A small masked image model, trained from scratch.
Model: 15.7M parameters, 64-pixel images, encoder norm layernorm_no_bias, decoder width 192, decoder layers 2.
Training: soap at rate 0.00098, 12600 steps, batches of 256.
Data: trained on simulated telescope pictures of galaxies, 195000 training examples, 16.5 epochs.
Rows from block 3 of the encoder, named by matrix and row number. Rows with one number belong to one neuron. Each number is 500 + 40 x the weight over its row's rms, rounded and kept within 0 to 999. All counts start at 0. Numbers have three digits each. After the name is the row's rms in percent of the matrix's.
# fc1: MLP up (encoder.blocks.3.mlp.fc1.weight, 1152x384), inputs 128-255
# fc2: MLP down (encoder.blocks.3.mlp.fc2.weight, 384x1152, transposed), outputs 128-255
fc1.69 092:515493530437544506508481533479480527502569461514489504523523414521470539439452511470562489487417481575431485434518519469523532496578484546454455520498501498503491469497515532494517490545515501507572455519517473494490540516509484492520460589531517562533502495528466497515527558526450517403492505522467499514448508534482501519600528429478512494462511483567439499554491471570527515566486
fc2.69 090:537503494525502552501465449487471493523495482480492545576532503481487473507540465521442525499507503463491549431545555541449462445513518513529496468448504525422508601446525459537556467467502574427454490493505509484522517551469564496425615495500533507476489538500505454500424481523564533529503541457484567489569581543482453477501500487503400531419589466498528451507490559489503557576465
fc1.70 102:464515500544590456489503481506445526514453467567506519569434509446435503441481547512514510501453525460555461477488513439539454535471533519528511505485507452493483469483497595497524540459485481513498546512469598467476505452563478459526530506574445461593548402507505498512541490522459568402509583470483455516463511432433534581486495486499569465459533514486474518531509438513554515461448
fc2.70 090:530576553494496438459520515456503408555510569528541522498602495571487543474467540479528486510466509554460549441457430531459524543499550533490548492614578454533487516497440511535454561516510568498514549497461510458526563443573551538482504459459441528557562508516402468397487551461548520533471511488451527538494483474447459478487510457424499494545570467482464496478491468440556505452527
fc1.71 101:617585501469572577477520600483482529469569482436441488527518492581487602490444455445547507555488446449498411548508510458521563435511501461451482582480466486489537517444529621481586509498472483381520553444518529473556480512505529443509509462481442528476519442475544526440482460454611560518488469486554512459495497426492477546492463449481511483450547457461542531509503453506441544512492
fc2.71 093:464484523457454471415521521528511440549447517488544487478516492514490447518536474550507483495539455492537503444540503511457480606587414474477477417534408468480516496578471566449435478497460556493490502450515519439494469470551497511482608532511564507510506496503446538543458435430501463491421448446488460514464480520554564517551501524543462510499490503512442533495483443483464489465517
fc1.72 098:572504486496451495415535462554434467536513487474475471415555485447470398535472468535521561532435480459488545536509520467507513529539500494560538449498511514542558499505535466494549529556490555481496443517578560468541539424529486500518506476468488551472461485456525515519491498462528497436554515495540462493559511530508557535506519457466489477433411508484523480504499508489475485499484
fc2.72 097:431489530531483537464476495487534555408515514479503526553474478509505533482437498471503502428500606477458552532438502551454555484521573482525435474520492483486465519462414471466459537513527530448507493473510432456527509433451531531583562463541491482506545449579474508499493487495527509558516582543483542482515549478502524521420513466514443551482467470495497519491486563500569526492539
fc1.73 094:518521476486510450451544475505528530428522568481452522478501546446454511492515468491529537452457496556535471457497480588546464405452455529530529536513581404525478577537526503579462482549451498489507471496440469454485479483500468478510508521500493439497475556554544465473542540497413462547531514570469521482502486557470580469529528458501493519474531484517436515538521511465443538523500
fc2.73 098:531531521488464475456481428559448563518483493507518466506516470532566434484512500530426492496536480443525430509532506446533506539564541435550530460475535514531552448503498500473407492454478443597500541525505505503549566452518507553409483503478471526515497484534503520428514488478524530507515534470491517507574523438526568522522491485480426527540489537588453473518482529488553542512485
fc1.74 118:538565464515523454513565587472506500478515467508481479480500513518516576475502536535495552472456502512478478530549439463524479515472482486421495427512486570518499490479505598451483510417461498470524506443501492594534446528508502473456457456472499538453472497541527467472523444559508434458493526520520478513501566539548521450476462470469447543508546520511587461462519506492492450536478
fc2.74 138:449456547445476532499458449530465531516495552541472512544491532516460446475510513430498432507549586479513467512557548529471503568521451524562465543517563451460563496458456405528555495545540486543461434592508494462498518495578518487502521525565495451553507512449492484552506534472480555495537515505483557465507495476425457511488503531551543510511449481448479530588458500520552558464535
fc1.75 101:521488487514556471535502527486485562561500528542444470504455463521489479475570490469491559505481547547512526518562411499511467474474538485429529535480516422416503454489446450463534528495488507532531524587493518488432576502484474543532502563486453528569448502554513486519486476561518467499469551487443501544569448456471487479513463517546497407505487434477512491461534508517515495544504
fc2.75 097:481528520468479559558470490466485505591514521542503447525560513533559507478510430490520495458493510502539535457450499468529495500445478509457452518597470531555567461527552481474391536499500479523489414486461498571499537524435564513500504435477488413508574534514459440424438492580464445482556500538515476552529480453536574514415466456511552531524577481541536519507497458505441538529418
fc1.76 101:495568432469474513487517544473480472457484498520551451453527514514512537530504453527497444477575555497465470493467505495559504405419494502500525511453535500465542523514478519480508398484475530492476492556405547537544496526556580505511479486478474459477451440482497487428507485466517505605589496528519443453495493477467528499463563484519511427514513491514476496506503490470539552483513
fc2.76 098:447541502480510498514473511505506499460452476429511446577473468476478517525554563494471563469500541515506508490507552510452533497537430535587425601484489460587471482622489493472534526552531564505501459458445489519435548485489471470476462516510524532464563455551496488502527527512518483450546501502475486514527469447498482468470509499491488574487507534583522577575558480486463486459511
fc1.77 113:471542432410488457476584553542479463461456477529491497456513538553532460475559506394473590503533472469490552519595503462531521453542451495430517521465461567488531438502457488487448499489496483467587499524457478494497503437490488481514435546474466539413514477494563528449487458536484528529514475430433521476518454517519524499472479464537498480571540488419524506564480474487523492475481
fc2.77 128:603421491558460496549474503484396508478384537570539553470540569532485554463527435532501468547546558473418526506420485536489395492528465439525522507508439442460492519461522511522458480480469522520490469480488543426511485522483488467523491523517484489453463574442504498480472547427460471546523504485503523502537412463472515559569485460543516460512497432520460508532506466498494550479561
fc1.78 091:554442548487504436497498452439483534524461503477507533518550431484501526460495521469462510481525520537506527549486582551510445377529522447505514511476441502436461504466493520522490464527427481483527545536535480473498516416475461443503465574573622500592544505466506520489529446487509542488476461508466515485529539465478487481452476453460471498470423548446488529539491528563538531480489
fc2.78 091:486510467471489458489459472432483558462532543560499452501450505538495473484580514484546473522392488438505556474419416512530514448486502590473482546506543466513524603554523452470468504518489486537474560527529542423437456579541461485506498410535499521466478494506482526496465554526498512437508544444581474515536544510507451526510443496458481500501524494493566487535486548515495517437563
fc1.79 095:571595506472573539478494466463518441506547478486491507436528568479572483439485584450528448535507489512512516452523525520519542504500513530496462500476439413532520495431492564522510553536511494499492509454421500496489556529545463543522552476379434472500548468485545410594561506487532498491485572447525501522497503542420451528473481474519457418485478390480575523503538523554494495531421
fc2.79 092:545470508496396628480491500533563478568528486382457483506512493519583529530524496534453421479532509497475542521565526455567543517439442526511430434506524446543515484516512513494502456480501496476497466513494529494447482487475426436462577561524470470511468578503435553537431552497527443567531477495522513535465504491548459477488518503461558548556506480498482518477476520471501544578506
fc1.80 099:474513490500531530464579536453515474499458516456496476575498436523550553528473522547501486418555507548558554517570596513477541496497422510530509515555459473539469544447509537497534449461509537550449511488448489413485478437463494405496438476533536527445477519527570551516516500483535496481485514459494478518495500560499523528524550454475498487491577542506469514530534496480475444465467
fc2.80 095:519481427504471480539532456497558614535474472518514542499532515498565470496543524437525519481487475453526422537477440514505498507494530458446490467500557471543463498517448402480488519580534463498512591498463429564560520471451460502527519494513469470553578516508419462508504504485510514532512516512496466451359522507533522357516513565529508504475503448445467469523492491475475532454492
fc1.81 091:502497489500464498537517564523510499475535494576477436517443516521486541496501567584502476498481510483547501474535452533394521442481480491520544505515524514513434546529517524568476496467492513554473571428498559509474436479566439471477494532582533515566462452485522523493533457439527457502489511515505466434483466530472502512517522477543487454477449459419500488450473503502501566468536
fc2.81 089:505531531522541587481601508550585527532560480465459555499481488519458456483510507496499544478511482510479446556512503432499485546494468569479497501527538567527511595576532485524460514563519451498527477507457454499423513486504435524509554500496503434475417446452527540426508498450574518459424537455513519462501477471534450493492545574557499516482503497558442480520474500446554396514561
fc1.82 095:491443502485483519513485563501554470511515471475509425524454526482583461506456563547491494495472501508428525558552539501561505495573466532509478541491466504488481509481412473475507487497553428488496497467461510525550476521546478539516494478566491402451445430492466526483434510549562517491551400474425504473454511470435510454480424508485534535480453550493504547433574475500537571476431
fc2.82 100:503538541494504411527545465478454557508493517486532522543524529556506518510468451519487492450500496570468512509451494396498520501485442511446511508494483500471440448533555468528479490511499492483521456450514534567517526494509509508486544520481452475487456500453476510506525546480503562458475527507516525492487487508485524476486485439474450496499498521457496446542459503537522462591458
fc1.83 096:473535441543486526528510507473474509501552472487593472411495512543468522568475475431501501440525514494512453514486473488518493435478425484534491472442481478519530498526462532411492469496506507499521522531400547466551523565560561563499499500521556475496387493449554519473536478471571490547543568515520468421424496467481513465550517535578489470480499473542485489516551465462533526495529
fc2.83 094:535534511528496513528487496491528512434477516464426492553465481442501446506499577553485576472516572511459565429494504526420491520563477557587511530532508502491424446545491566511452501515510535492535479476510518461497525496507498380501464457507522500486539436566529549470499537489458465433512511478507478502510485438536477463464543481472519537540466576504509536600529529481489520482529
fc1.84 090:515536534540528496478472471515471454570539438515568579454541488482365511556478430538486448498548473517551529494501466535505508518524521525493466453491510540506531530492461486444527523535508547417469421493465507487506529513511430556454502458530497485466503483501528583471524541516497462500580433534444479536504504485523581555489464549426525468498466494538512571505547498460522520452540
fc2.84 096:493505515470536483399475494502499539513614513513474475524548556529572505473540515526536480547441554481467479516473521468494508513559511482449549488464490499489515552488478480504492578528526479566479494518549583537560554516506480466442551535521444512514437480489449476507488473459505491504522477499481552459463445506429480552508490418479527517566476431520482486452542492411502501566493
fc1.85 103:501519522435549494489453499577539510484545497514490500466544454521477487558520548573512545560522474451511526507489538497477474530454480593492451417496464530512556507554508471499533441484518500476453590519532484535575389481570468465487413468445606521448503479464465538503535472517512503434526469485534534473471499510455474435521478524477460469488510546498432454463538477509451570527468
fc2.85 102:509541526546495524532497538504494498539479544510535473504460546461534507500509479420533517490419544582461488497550510492455442400589491518489587495486542468444505472449519462468424553537444502531510504536573504513468583535515452512508496495560450481515531539538501529537465441493487512497507501466529515505514407399457502501470566488544417527513525433523464532455501508497480563520459
fc1.86 099:516511450450489467493528412487514576481471484513569554584480537561485501491543452478468497465505511439509504472530574434438469450584479468557590484517469472482557481487469495498484487456528460520515471504539552493501577477429464507558516532482544522485455450534436528549496454501427490548512480431537517498512474456480544478482509526430464512465490590538531489472479513524449439445525
fc2.86 093:402461522429532445444555482479523473529505570512484508492476524452494480517556550532488566541494465509466531504463505488463421437497512502558434458516458553564491504581460586558510468555463591510496501491474546558479419509495465463488473475465506508467474520459464472482478555467544508556501477470517514530542459497454489537462426490526383556464501492526519479465541468477480505468482
fc1.87 094:488565487532489423511501514558502508492503543539476491445559510535513519508477535454504601427463487524570518551522413520513449539538531563460505516498518516403493514443535459500519549512521554548556459499537476525494452504498395447455526535452561471466450520494456437379456529454512461415478502547527420562497500554499537445519545567577471501487489477508494485527478451492484472464493
fc2.87 096:462454466495518541455540514483486483583520528529534507545494427506555526504433558443539404487563537449430525467490468494500572500498518511515441494471541487458550536478441552439520513446483508447587516451579500491506524547495474474542522481496500482477502474493468547500488531560476539517526513481525465509477476538483521532428434547519430501498519455525567461500515535552530493446539
fc1.88 098:476471553498474482432513481516468499503471520539451497463484425531510498462463481480498474475483586498531502491508524528496448523481481417485527507559537524523478517442461426426475478503566539427449543496540463471592474531519523497528526524510490557536531496488477456493493462494442547514475573474489507571553551524474550471531529418500452498408499490481431530470481510552441580556442
fc2.88 088:445448528533558516521520479485565512505552468606552457487488521510447434487539496443507515557483506470506492492483561480551482483395496488437518465494490568433512531529509441534522428487451507441507509495501464493517483505497538522528447550467467492517530552538525491497567484520428548534500575487544579476475469514473490483486521467514503521448530502456443459474490461486508519507492
fc1.89 101:456502498439455487535553532506462425468515397501508482493540488481521480459481479490505420495479460581559473456583501503491494488557504476517478573538466492446481475488471495505532507530474498529585556448510461486410520480511505544418494453494500478460492455564453506511464557560510533553498491543503501536535504534488476544506575426442489476511544498505463453561510445507505496523475
fc2.89 096:409481527503511520460506489471523546523499502441523500517526492496534486470475457529500422533532488472458437541485499561471579545457444462436503485551494510499481463467421552474517545532505463535565487568473569510526501464455502519443464459555466568526518503512470452462500547524500520475510519499530504552488498492474508408492453522506508520481475497490552459400531529521555520451499
fc1.90 099:484489526487501554498437433487466502574564441457465519553463484499483465490504533508566452464420516520567479537537468438480513502524501475497533515461571454501521513519508499441405509499522488548430462521454542500499500478481525556473572495479542476535544595486532428575460564489544532432536438563453512518571544477553491494514511510519480480489447483516505507480467595545531461524537
fc2.90 099:548475489484410514463499535505424531444480478526489523456474491488517516496484463524498584445496508498466550516527486536510499534527466519499520414512457508503504544606450517563481483498488486455412481454484487516508524485568567518522512491486581517522523494408538529489515522598509496543492524444525538486518496532463514477491437493570477476557539512516514525495524470474489621497472
fc1.91 091:494530517497530496588471519520430515435494540514583545477426512514557511489578485487511457459555577551465502463545501496486522461581492536517537510548518584541506482521531499517474497498474450575501489548538523466421480480531518550496478456475534589512428475505455486463515465462467538485545533513469532598527418506515487529495489444478512474503499469546586482512594426476490533416463
fc2.91 093:478513452476483471474471463543447479511476454513493474509528451458438485583484517534483516500488428520484549592445500507502501570504487541509503500464480446486481552522420582524534416498508469541520508492485515532516460572560491463458439536482497463415535474486423452547421504466479480457505488592496450539495583484397473470492456515457496447485515523513563553564520519556495570483465
fc1.92 099:500431488479530482482455518510420501484503437468456535501600513460528569525512432491543503489488503458543488434485500529522544568625468444517475423428509519463562521538497477601473520492472515511457413459532509541490423509510485521483617536486452468524483461465567486525451496577506538420563537479488527489534495510501576486465453513559557461502436462495510523443461516520499521451534
fc2.92 108:476446500524531456513533566447455584445509457488490507488472497489462426497544446498480556539505497429523432510414514540486500483486519472577452607516513491579509548589466479485488388486465507449619484507486438461530585494460421507480521451587452552524492486430530481466457481510475607490523557446507489506534441511458525505535519601420506515516475471474413481499523447483528560484474
fc1.93 101:497540465535559525494509487497532437517557575471499511488563522486420518608509484435487450536540585483434540522533477442522481527486477512470491423495395515506571514476561538501514528529490501549449554519527525426546455420549535508530368505486574449467478479553477540520489514570508495480533475458518515487497594411454449547502540483463575497531493527515508541511478515520444486528461
fc2.93 104:498555445443452542553466531498527502547489449541391550532503456529528456439445550484457471489466486484472541483500485535438499493510605443550538552523498454560475511486473430500521529456465472519605524460471457543450539543530437557552502496563506505428555511459482490541536482433406405543441518429456525466565516524551481502460516484525548457515556539600518408536479530515519452507516